config.yaml
avg_pool_shortcut: false
widths: [256, 448, 784]
learning_rate: 0.005
final_lr_fraction: 0.01
Rows from block 6, named by matrix and row number. Each number is 128 + 32 x the weight over the matrix's rms, rounded and kept within 0 to 255. All counts start at 0. Numbers have three digits each.
# short0: shortcut pointwise conv, stride 2 (model.blocks.6.short.0.weight, 784x448x1x1), inputs 270-359
short0.712:064093162101103162121151091118142119109122158067160130076169137146168082150082129127125056148139180122127171157077166122071097087126094138147120156095112064147157133135136127120092112063063105108177135131162096107121188079092113081106113074085141134094122152062132164161
short0.713:114121121104070130124086150089122098117049108173079085113086103104089122109067109114132164086116117111078142060109076199126149057096096134113117140123073153102127103129127104149076173102101112097134102110074078142143098136070121148148100168126191078090098125131153158108
short0.714:080088132086136160073146117175109131110154128081124139147076098141153097156095118104140060152139130128096140151086096093081149105150096097107091128122079102122105134102115149101082054095138113104169121126158133104120134113117119050140106125088130160153146085169149125138
short0.715:119071191157157122067159125131148105120123114139161148128106050131149102151123107081177155101140074121125109162103132143130096129123149141080130077157183114121115112047137076136093110071097092110171088121112053090082142103101223152096073116110163160162119141111100139093
short0.716:146137151080188153121149130105178195082101133084096158089189089175060138167125071123128102118132184181100111139155108106132115078147140148125191095088188176125142198191140110095147151170117168129106106127166119086140126137133102095102255118040130156165123116167132134100
short0.717:115101081104071053098088089094117085108149093120100088097077097142103071100132151109122140040109074074096135102080123124120104132130120094153160110089125054078088162106083159091053105068148121125098075093133081174133084113103065099087081143146105043076146114178144129126
short0.718:100069146140185128133149106157178136174077114125143147093141132131142164195162101117212058131149094191077109171142182101149121160120077085113142042089147132112153117154156083116167122156094078117158087129175139117081174111098149163154135152137080161192046161065087165156
short0.719:112115143132116105045148084164124153116133082157147184152144048121141136190161093160169158093160156199114085154159071098165085118134121105126105099130127138107134119086127104121187090027087091167132102119150080062021150095108148228103119134113109140172070168146101141120
short0.720:114139081088144138136097097112096090124100119108094131101128108195095084181166134085146092088161183082102147162125144114104165126179033135107091093107149112179113175103111160097133134123062090061166132088203111096167130104114100118080143141129093083131082105113117098127
short0.721:126099124120139100144124162112136111163114177097097122104162127087116129141172089055121072097143147124126142162121122154131138114139171094110155078108159081164113162164107109089142119118121081094081064144145128135095119150122132162097144107113088122102095158111084098197
short0.722:175125091125141119120159128142150155160157104113133127152120108135155115110178143094130062136137116135126117080133157134124118122134110118155175119130161138101137128087102143110121075134140150150138112118130116101076161183156102141124141112103118200121129119193109146130
short0.723:069126152124151184116142101078135136151154154070161153093179106088161151149101118140128092200142169169152135152114141136124116075138148117142105139107162126133116095161149083144169102123099143093107095158144177127118166100087145114115147092099140096134098167060096163175
short0.724:126127131128130126132132129127131128127125129130128125127126129126128128126126124125128133128131125129126130126130131131122121119124128126121137121124127123130132131123128129133133126132118126125127126126127129127126127125124130126128127124124125133134122130125129134126
short0.725:107107096122143154092137150122132145132162101134091196168105114075125165145122158102129110153150143175175086114162119157151093108161218126158165165147149139111084124135172114127152104106122155155114135163102122132104154165132170136143138148115133166128173238135192145175
short0.726:143121164129128131115144133158124087097124117142110146131151083123145146168099113089123145140173106125076097146140124100117136096078112141041121114169130151219109082135081107135151113124110073121148104129149092125145169098116145133076172109103159138110142146112069143116
short0.727:100208187171141215150124128155124235166145141114149158144166154171177140145091131215168085211158121130096101120115149129090120174087103160100146136123146139076132147094149106100083119171130154217190122181129157170090132094120134076171181148193114171194118128136133142120
short0.728:117130149066114090153112129118138080122083127179109117093116132119155087104082220087150153078143077092138113143140143137139163084111117096111152116108103139142095150147079166067087194149089134103154128103174057155152105114095171156134145164171151109137131168074106147107
short0.729:148127144128131131154124129146125149117173160147118155160141156157117102117140128137157137113091147134135134126125115145205163243157170114109161168137122128100128154149131151132121149094194142157110146120114099140121130126255187144168158189170169129174170164103119114190
short0.730:111097120140135100147123155167128135111133138133136151116124134148126146115109073122154135118093157119150096148138136139082129086175157102086115068130142075188102168119132135127133134159126083077120079140122127115111106122115160118104099105100072094124156119075138046097
short0.731:124120107130181140150181080115144115128086151121169126106109175120161080105129165157115115128150095119136175136153145093111126094102125126173140166123109095086139086163201102104152131103143090138162151136122125143125131124108127120159053141133189103121152147040188133164
short0.732:134139157086161156159130057122149056098084204165141155057135153140139105141141091102146067099145144109128168159051143110104171067115142124123125146134097095116126109124223154093140103134095090116153151120110101112156109107078112117120090128069129092111131155121182116209
short0.733:128125095078112183080118128113130149149148113168085185140106081127117126150154150118105096148146148125141078137172100161166109079146217126187118107105123153118157116139156164129116126096099197148134138117123109129142172142057161162129193126137110146118142217099149204169
short0.734:095115141093140153091119113103153148125124145179124142118074062079162090101154160131146100140114144125130091149156065156172160079107168090201117160108103146087154149153101157125071139133092199162130126111097067133169145108085162164123185136144111105143128181114153171143
short0.735:079122119124166147163155171130146169138181155131148121121118162074183161117137069156146087125164118120171134139147159117137129152149177103091158103165162109124117147148137078102169112160144114095157087131154144164102108077140191124158128166104100153149122147092161101169
short0.736:086129151134143145190193124131175131130171194117183124110142182147166108109117134179143102157180168169124152175164179174167136207104125116131148160168135134116159133146169118129181138161151166149167132133126194123134090106176207133149180156138140149187155116100107116163
short0.737:141154126094129152158167134144188099154069127151124131113088165099124172164129099153116100127121129127123156154121110115146159126119116178149086169146136182116175120141105122134150163134098137128116190137115072134149211140116153202152125172100245122113095154136086241151
short0.738:116105127060171133179188115169184098130101174157143139048144172065172133115131099054137078152173113145134159117162151137132147093105176113113171078083139082166068161148166128098129095151137121122102069134129149125139161139127145113110106125029095120107090169104177086228
short0.739:114142159104158070166146124155115128081113170220058157171118156102072180098151119128141076029109073056101132114155138121106139070129137149076113072183126190133084125115114135121036105165089083106098089076132057125129126156088149135075170148068111054125121108103154100170
short0.740:136122130129131116131127122133139126130134126121119132125127131127124128127128131124129114122129121129138119117126132126123127114135140120119148118134128123126122143113126127109120116128118130133134121129133125128118128137110123117128135133124117130127143128131132123118
short0.741:123153174107134164102158079130146099098131172109195128091134113173174086131109112160098077157170161082134150178136136120126099112122160132145172107104100098108109139155200153117151077087137110145148097143126081139141163105142129114104127070083128084057170118056159133174
short0.742:064149113040108132129116147109090109144147168149120099114142114088102113115120110102111194093113115114142132116143142166137104124149176137070129058123156104170113153109102101153114123140115096078081054090144163142129121102129181159081116069096132107089106134104104103121
short0.743:117055141135108111170047062085165102118092125084048138113191160124100076162118091097135070114122129179123122122109132133131116126143181082147130143176149049109119120142119138124207076150161162164128143162129144073122160109137119114140113209106115137144119122091084102149